A small multi-label image tagger, trained from scratch.
Training: normuon at rate 0.004, 10400 steps, batches of 256.
Rows from block 4, named by matrix and row number. Each number is 128 + 32 x the weight over its row's rms, rounded and kept within 0 to 255. All counts start at 0. Numbers have three digits each. After the name is the row's rms in percent of the matrix's.
# c3: 3x3 conv (model.blocks.4.c3.weight, 128x128x3x3), inputs 16-23, a 3x3 kernel for each
c3.31 101:082045118146171133066122159154181130098079124185172045116145121138170167138179100105118111178111112167126111159084068127118098091109137133175092090214172094148185139115132117093100228142121131125095175146089128085083
c3.32 098:098182162110162124132124090112120149083131130031126108093149177122098133144118179113112150079131166131128192117177139137137116121119093171129129185128203139147091148115089150127168160162132101123138174120120098118136
c3.33 099:068169169112146123105092129080067108106107126149097154162176104154124091147093064081095149080108170125162166191102121166076104126123127084089132142065163165119128159063127178096106127112103172143103157172112096128075
c3.34 099:129121088123106092137119100151084117135182083149167188068150093110128081146094062163128132159092105116124112160106117083167114093115115144112118093065133117169149130099041079112075157082089133143138058181115073108150
c3.35 106:133108131093149075158177107112156152104212099119142129087204148133159182168098087156108114177161104066133072126103173062084151133143163142110111155100076058107133090142083152153119176093120176146172139093116163189136
c3.36 099:131128112139172103145114103101140105151058120161129112179129102201115122202093134116113162122147144123160123128164093119131163145070092126164141153151096089134129223152140139114182143143129089129132079087124103031165
c3.37 104:103138126154122108153123111130083070114138162129061100111142071170087163149104107116123171091192150082114051123128085204132121115144122175092129115140139088128134151121107114092104142105174137086125133105136123073142
c3.38 101:154115124101130106111087116102121097115133159106178179136126175142146157206108144087174164132179162160127083144084119109110105110103127127108104122094093099104185149194130129127163109114167134089078072111109122125128
c3.39 095:104110085029128054109073129127176223151117182077071105154091146111145187108144150152146120142085146079071164072159105151098053138138146146050058117167181125125094113128115122131152126154115136137181154137085119137146
c3.40 097:117148142141130165125073151112148165111159183174137130183139138156112098122150131168156122174087125199108112155159080119180095117193133137058094109120127121148188105142138185093099132176097123093109076144145088131120
c3.41 098:124158135144095159143097123119112111096129151087142042099172160125166067143151099148087147087156120137068153124132170166113135145180112105160052111140147097101071126113112174136141163113115138139171107069105120162151
c3.42 099:116173141125145141078111141161162105091125153145168113154130149150125097102130190111129091146127159067117173154197144161093093153126093125093123078154074135119199072127095176099100120079149106192184175164161124114089
c3.43 099:169149103135142151117130133121109118120155163063138109065137116075153130168106203104155104181121131107169091178085175121148143143082170159143140173155204166156154146118086185171124150095135158148156125118103114131141
c3.44 098:138144070079080130099127116098118098061129137149120129109117141080144171091116099079153121175146121170086136202156085117094112104142073151139139099052099132031095131125077116151105145108142121141103181138083115161104
c3.45 101:121110118131131134099152065145099085141118084090144093138125042116121185131128153156147087173150103151085117115114057085131117093095105175130073171135144072141099139201069143103142116119075151110079110100143156116104
c3.46 099:134128144177165101130179130113135143130134092172162175154184183158129215105125135166147132125154090207120165116129083173108157096180126098161184113087123176179078142104139186184171142137226130112119151109091097158099
c3.47 103:118142173108106096107084115219106112116117183142153120063038144179195052148017078108116132139099135152112095086119126100094100127095066121165179176143111181169226072127147139082110164053114141107137120100116097146108
c3.48 101:162073128088087211075139128112128094146152149087200121196161188103141169144166114109158099161113154137106245169145146089170165126119064131132174140096066136153168157153178129066128134119167102144101123156132146117085
c3.49 104:144086113143124141118112134174140112157207136110104187105117089123134092067081174123092133086129143126121054130134148070136188076135119177099175131077114202162157117111151040140183151077188105154111133116167103133110
c3.50 098:133126130169160144061105171123078095095118151128094094135085213182058156103129184131104124075119108153115131067164053141164131091121104117166169115112122108119088081135045138084137145176085114110119151144158144152125
c3.51 105:121140142117163100194094131054103113092085183102137188144139145138110181151160091117094097139102097164131165113163139053255157148153129144103087180091090124107117136139108120148136085159144140147141095141158130103100
c3.52 100:099098148112116144147116093181134152084153160149041115098117177076108114172191119126144110109153147127146136121096157164114105153154088128117108179170088118156116168128183101123097174179092115107144151089149143111150
c3.53 104:134143147078105203091126097160123139120161140123145126126160152115137128062054140113110108129090158139135148189147164144172113091150097098123142130091126110106141104098143195076170121087104135125086109213134122200105
c3.54 098:136136118133122099110101164105126148157155127090066094147065127156116118064072128097197125148110173115124096143121158128096089110123125149187170139133126134098098103102147225121131095076112116169163153138106158121140
c3.55 102:090101152123122081145129115174130155175119115105153157175132067108077093122138143087083116087155078176149112170175232099132115142225159167093121115103099106107195168108040147114114147093112174159155114090157158127128
c3.56 098:129119110168181082145177093129138169059066178102116137123132085047080079149092095133151153139118104073182100142170097108183088157081080093120115108120136119115117129084120136087113138104128134135115134152155189156135
c3.57 096:093075096124156178128183167134151089118099129145102104072108071091124051110070072105085137101042071123163174145127118122133076078116095144114157163103107187162105094088109132177096091100105112139069103151144090106138
c3.58 100:136125090109079128143077093129107091086143076153140149105135078143151130107077176073112058124108047116127092152106171117124126145126092190126105171098141126150127120067110167126066159097150096121125101104101131144110
c3.59 101:111140144175142077119069076145099128103104153147085177095110192106111178157143134140112153179104134123125082126145129088141117117096126119126114138115073143085104126071103065149131091200101177149170185125154136094124
c3.60 100:141075114137159109067135116128154124075107086113111017194169144192068087227143146137097145104161143131108159086103142077140179065129084175172087095115085144105109046135246100138097113047150126110141139128147094134110
c3.61 100:076151090122099165090136144139152139103116110075087095122145108157116074191105173080150133114113178130130061143117100149074164121170100155148192123068118082101093155139150177108082085174116074112105128147140168206162
c3.62 099:114089099117125103181093100178120100116128142117151091176114104061100114191175140153078083119130111104099090062072170105115150138209137079061135150184121146118080173133138144128116065118175096111154159160148157065102
c3.63 107:220136152127134135103132140073103095196117097096101101103088117102124115125151106106146070198167077142075175143134145074131205096139094116088092081114133121129122161136102151162120157112130139087168110104131058119126
c3.64 097:148129125101099148121123145161150099132149098099157246049101120103153083185202124184177121131180130101110156114079132111099096128098066139122136090091095131124110173053149171062126190099080116117097095144152110071117
c3.65 097:180109142127106108092108081156152179122079158020123106071116081144111115089140130119125183095052148094086116167138125204154123111137167133073077154143159134195146196083118147097094255099168152116150121073153134086139
c3.66 098:162169123099105128114149130014083129143171106058127118119138089133134141163184117112088155093164132114124143127208157167176123117071156148144168164087102181152113115130089079217153145114091161134129141111133128144139
c3.67 098:157117058170171108155119153128148230094108151137123086121066167119127119140157083124106122145095083061093119090097075125131130121099113105152127134196086115201068195192190140054147157140092136118098169152125103096133
c3.68 098:132149153160139075135095112104148092141172115098075129107123105093142130093094149124133068172139061081112106136068146092125168106097121187186131151184133141101121141120115191165152142128141132120107157105112103107158
c3.69 103:176084164171117079158094101113176086129085148154133168085092070203127092076108168117087094164119137150088107148136138071118098094112087188104116164101165149091141114061091113109103181142053120109161116129095093139150
c3.70 102:113146126108118158117176094097123132116167100095043189129131159125106094131153170123099099060113074105111135147074118071116168117134151151203130118153109134072057143135182018102096160095132150065085059120125090129121
c3.71 098:154147152150126138150101132085117104052097082125065143134096152075113091109101048100135111171179120141112073109154143129138182079114107114076111109133082132166139137215123123082133107145139145114110121150138134102099
c3.72 097:128145129100107132113085169106080120129154105116097156096117095099210128082082116130082158123159130173130089109103151162116119128093142117146083161121128113140113173085117094176107177166115193194084153092131120101168
c3.73 101:139193134113132129129111117164205164126140123167112134174088086082186173092141111089150138119103149095117140091049079140108102109187048179101151204184110093106074104045144118159087134103087116140130103103128104146125
c3.74 100:112126147126151128121142124162105120173121175118117119135115083137113124138172145125150078110129127091118133136139117184116161149143165124149157128116151142126117179069126137049134146179165166142172135141158122119086
c3.75 099:119107120150099134121096126156179154044072120096096026057110175180139176081141139123104116105086157152108113133139021095104123071169176127132183146123122127098115102214106131168162073142155145085074137082103158137152
c3.76 100:063129165154111153123145180122141098119084113120067141092102169099146105089133063098126078103153109085115109221114147153157186128097102176091077172139105196159139109100116068182104152131099128139164110188184114144135
c3.77 101:102160201176119180129103118148180101170149139080051119092138116118110131085182085102136148096129182108076109135076148191110081142102121147153125105103065122124046119077124164163089121149139102104146162158133149137158
c3.78 100:114120046121111075104078091111073103144148082173144095157100162062182137077142141148078100121157099117168066123147103195135113148080107055161075112152122124097090114080068183176059135089120127141141120125107136076137
c3.79 095:125131151140135152099133128130161116091137061182080103159117173130159069165192141106077094112068112100127104143165158179119099084142168156130137181117090167141158092161144122136142154154119138116116143099102122115153
c3.80 094:154148176107140123117112158097095106123100134146180139068134112164167139127101142125184151123147145144139073134124142154116137129081123133116118111122146183130144039116103136142132073095128209135129148152099122164113
c3.81 098:103153181125129145112141108138180181118172199066123101109255099116065111102120156149175128155173179105154130141105143141152071147187104127127102139155093239173065151086085104132157122097166118114110111139122059062125
c3.82 097:096121134116114148145136107076096111183136186121131123140055114119130144150184102118115130139123088156135177131130060143152139118104110038067078091124111097127114172106129150109175074144165071152087161129085172122081
c3.83 100:081142095114116124108116107097063050100238061082053132101073101164203158095129073109121143116122135147132095171131145190052158135124123122099078122163113127124043095089118150124182168070106195142131146098132094125207
c3.84 097:139113152087141175135114163186141071110124110086181159207125122164144141108147098136137134142159144176169186124101138096103117150105100122150127152127114197090104143144144133102115136142107131138085140168118182147136
c3.85 094:141084068180159136120143070147181136153100154071055106081083095197104195133182206124137131118092120178121113117140130094131081172121111112129127143206185184157151140153183160075130129153162059145178072098125148134143
c3.86 101:145067103133169122081150215168084091159105136120102096175154142139132156106114106156145150089103155119081103092173132157120101142117125122155178114103155132104144095121134115109157163184133097073142132118090095177173
c3.87 095:129105052139106125121110097117157123126142132081068104133167141096111162065113110175164131106157127140119127074082153057092110087140088154154110099114121140180156170127121204074146151146108142098149126140189165094065
c3.88 101:147129073184167099120168108149156155104061171139073094091102184147120115092169110130105167133099118154104101159193099129182138082191126110124100104148131114181108047096099166169224124159095186217133122164160101073105
c3.89 105:165154086110101152127105140097121104185169149145082151118117097091156172116138155092078128161141119129091047131116161103130114081109101103146108123103083118155125141101112099196077091109141117129107150069156131105167
c3.90 099:121129103129152121124076115091127110076160088077142100130070114167128114200148154112106103133153066166128127108134150054069207129124152144138135170152126143138076067129171081035178117127118115137083137140194106109145
c3.91 095:130118171109136143134067132158162148096054110110136149136087155119128174065179122098139108151132173100129165122129110123166125150126134154142129100120086143122106139109099105103092083113184138118186140092122183133114
c3.92 100:102192112149152141136128106146000027199078065066095071108102117166109103116038149182064097133090124144161086103170075150165164173115125094121119101116101073062155102162066183136124111117127122104166175151111181138112
c3.93 094:141106112160141129138111129091160109130102051078130065074145049097122119138123135093112132084097091148121105162123115142145166102113143103103127109110157068092099136160118152138152086099164087138075155179104094137110
c3.94 099:099139125087145132073102136134167098144128096109118127113143040208112175149074187152165138104121078109124112129158162122178182122085091147185087142170105167193085120151116190160116152125097149159149090156127127126158
c3.95 099:082095136139109070105125124162188161125127169160169139147114123086129159182085126181160160122097105123113151083138112185122124110181109139122138124104116122060123119088152143155057126203149076152132088154154104192175
c3.96 098:096123108111113139156168145125130193201154183211144160090142139095107130108084162125133148161128192147130115128153091161159084082140128107088098113102155150146150117087102140165087059157120100148079122164106130154091
c3.97 099:161091098124103134140093085120162133139113157067129155159088120103091166114102072153097149106090143119154154080173145125118091117118098119104139148083126093116077149097117111126102099089076130148114089148164150080150
c3.98 097:136163146124155150116075137108133097187084090150122140087123053092126140080129197146105110154109143129127159105117086126144155121121118103149157090105154145094106107076061076132120103118097153114061129087154107083085
c3.99 096:168093144105104126163116133156106124087073154089079101122118141106078131112157147108075128134113148118056118122085157153160209156083122122163153156157130131176116180096177097079144131074125074118161152157144158192134
c3.100 099:106160159134152134086125163115132136072109080109133093105153152158133153086082131051110103064135082124205153098112112127120117118091138164177110115142103073019127138152073188127131076122162165118144120123134125100106
c3.101 100:108130142143128147181135151091144116151185186121179168139155141083098117120187198132143133083156131112121103125162135184123078110077124119060148150129175167148167189108183125139093137192097128095114121117154078104123
c3.102 101:084115075115190124109074138115095093092110068095148100119111145075185036142151125100085074112079152108155119170108113136134148138141146131118096078146066106060111142145114129144127132157118106134176089132106067123123
c3.103 105:156098078116105129114143113120128100096122135088156060110211159098075080124104124130105120142129097119096159169080110125124111173130103165154117120061158100131118134139159140101076098158097076094115096137142191117083
c3.104 099:115077063165111098115081123073068147142073163186067160096139114111149120132148165073024137082121137155108104104095120067102057147112112137142112170145116177115074146112077146104151107121148106064078099018067076080123
c3.105 095:115082108105096119109080118069109147105102055158152077124097117073135154179196085108101073157092066115072191185139193176180139085084076117147128152146115074085127122075100146156092143150136197123180147103160122131107
c3.106 097:097116124159137152156161119165112154136057095136000035107143091167082074162090110189095117138145090115136052101152146147185118111180145089090147096091100122065073125137136149164081138074096098141109149117164141104138
c3.107 098:115156107132146119153151149066121144130216105131197199126136136196194107141212119181124167103124145136155130068167143068125149124138192111116156164149194126198181115162211061140111145120064124219108119098130119173183
c3.108 102:115068153145075121128089125104154153112158123140104145138114107153170110178100154151172138152152167095127108093061132143173083174065090124121122093103160189137133208182101152182095101098144096106154170169139121064091
c3.109 102:137139143137113101141135149064101069136131098126166081126124116127128052114126118078125105093141180083066065156152183109149096151181198093105137100109031159161126131115091114146105129163141178191192100136024136125136
c3.110 098:114082115130192175102113122134142099148135160098121087110092098180090107076086038115089125118092124116100154097141087189167186133103128140135095150113111125102050123164112179161141106178144112090092152157193104102153
c3.111 104:129127163172099076130133083112150188144069124098118039166143162148163181175147104155170084122158140083108130153133132102141105104067133132057079138100129102151145130111117073125132154112080164096142105075111145172098
c3.112 102:143126126122095140080071130143125088097173141170190134083186104154114098123105106082095102060175103122126110174088074096089096134080106173087155127074033115049074059146074116142183107129140163128091082122116113128132
c3.113 106:179154125120142125098153094124079118124070083120124095093094160150071161091128175113098137141107108137092100176205099127110093137127097085058078150124058072094155114149071183138154120115140142123087130166129125160137
c3.114 102:174117110125154094074172116166134102128123074124141153117079114161139129133105142138114092062063099119152161162180125073120054173114176133131071104086128139148122161098105136106083137072147151148126099103141118127095
c3.115 100:086143149091156148098142123134183155177055112128149150079136126122151167201115164085131145108065148109143168064063152101171087140110095076122120113168127197056078149090080117100133182088163131168116098129134104156143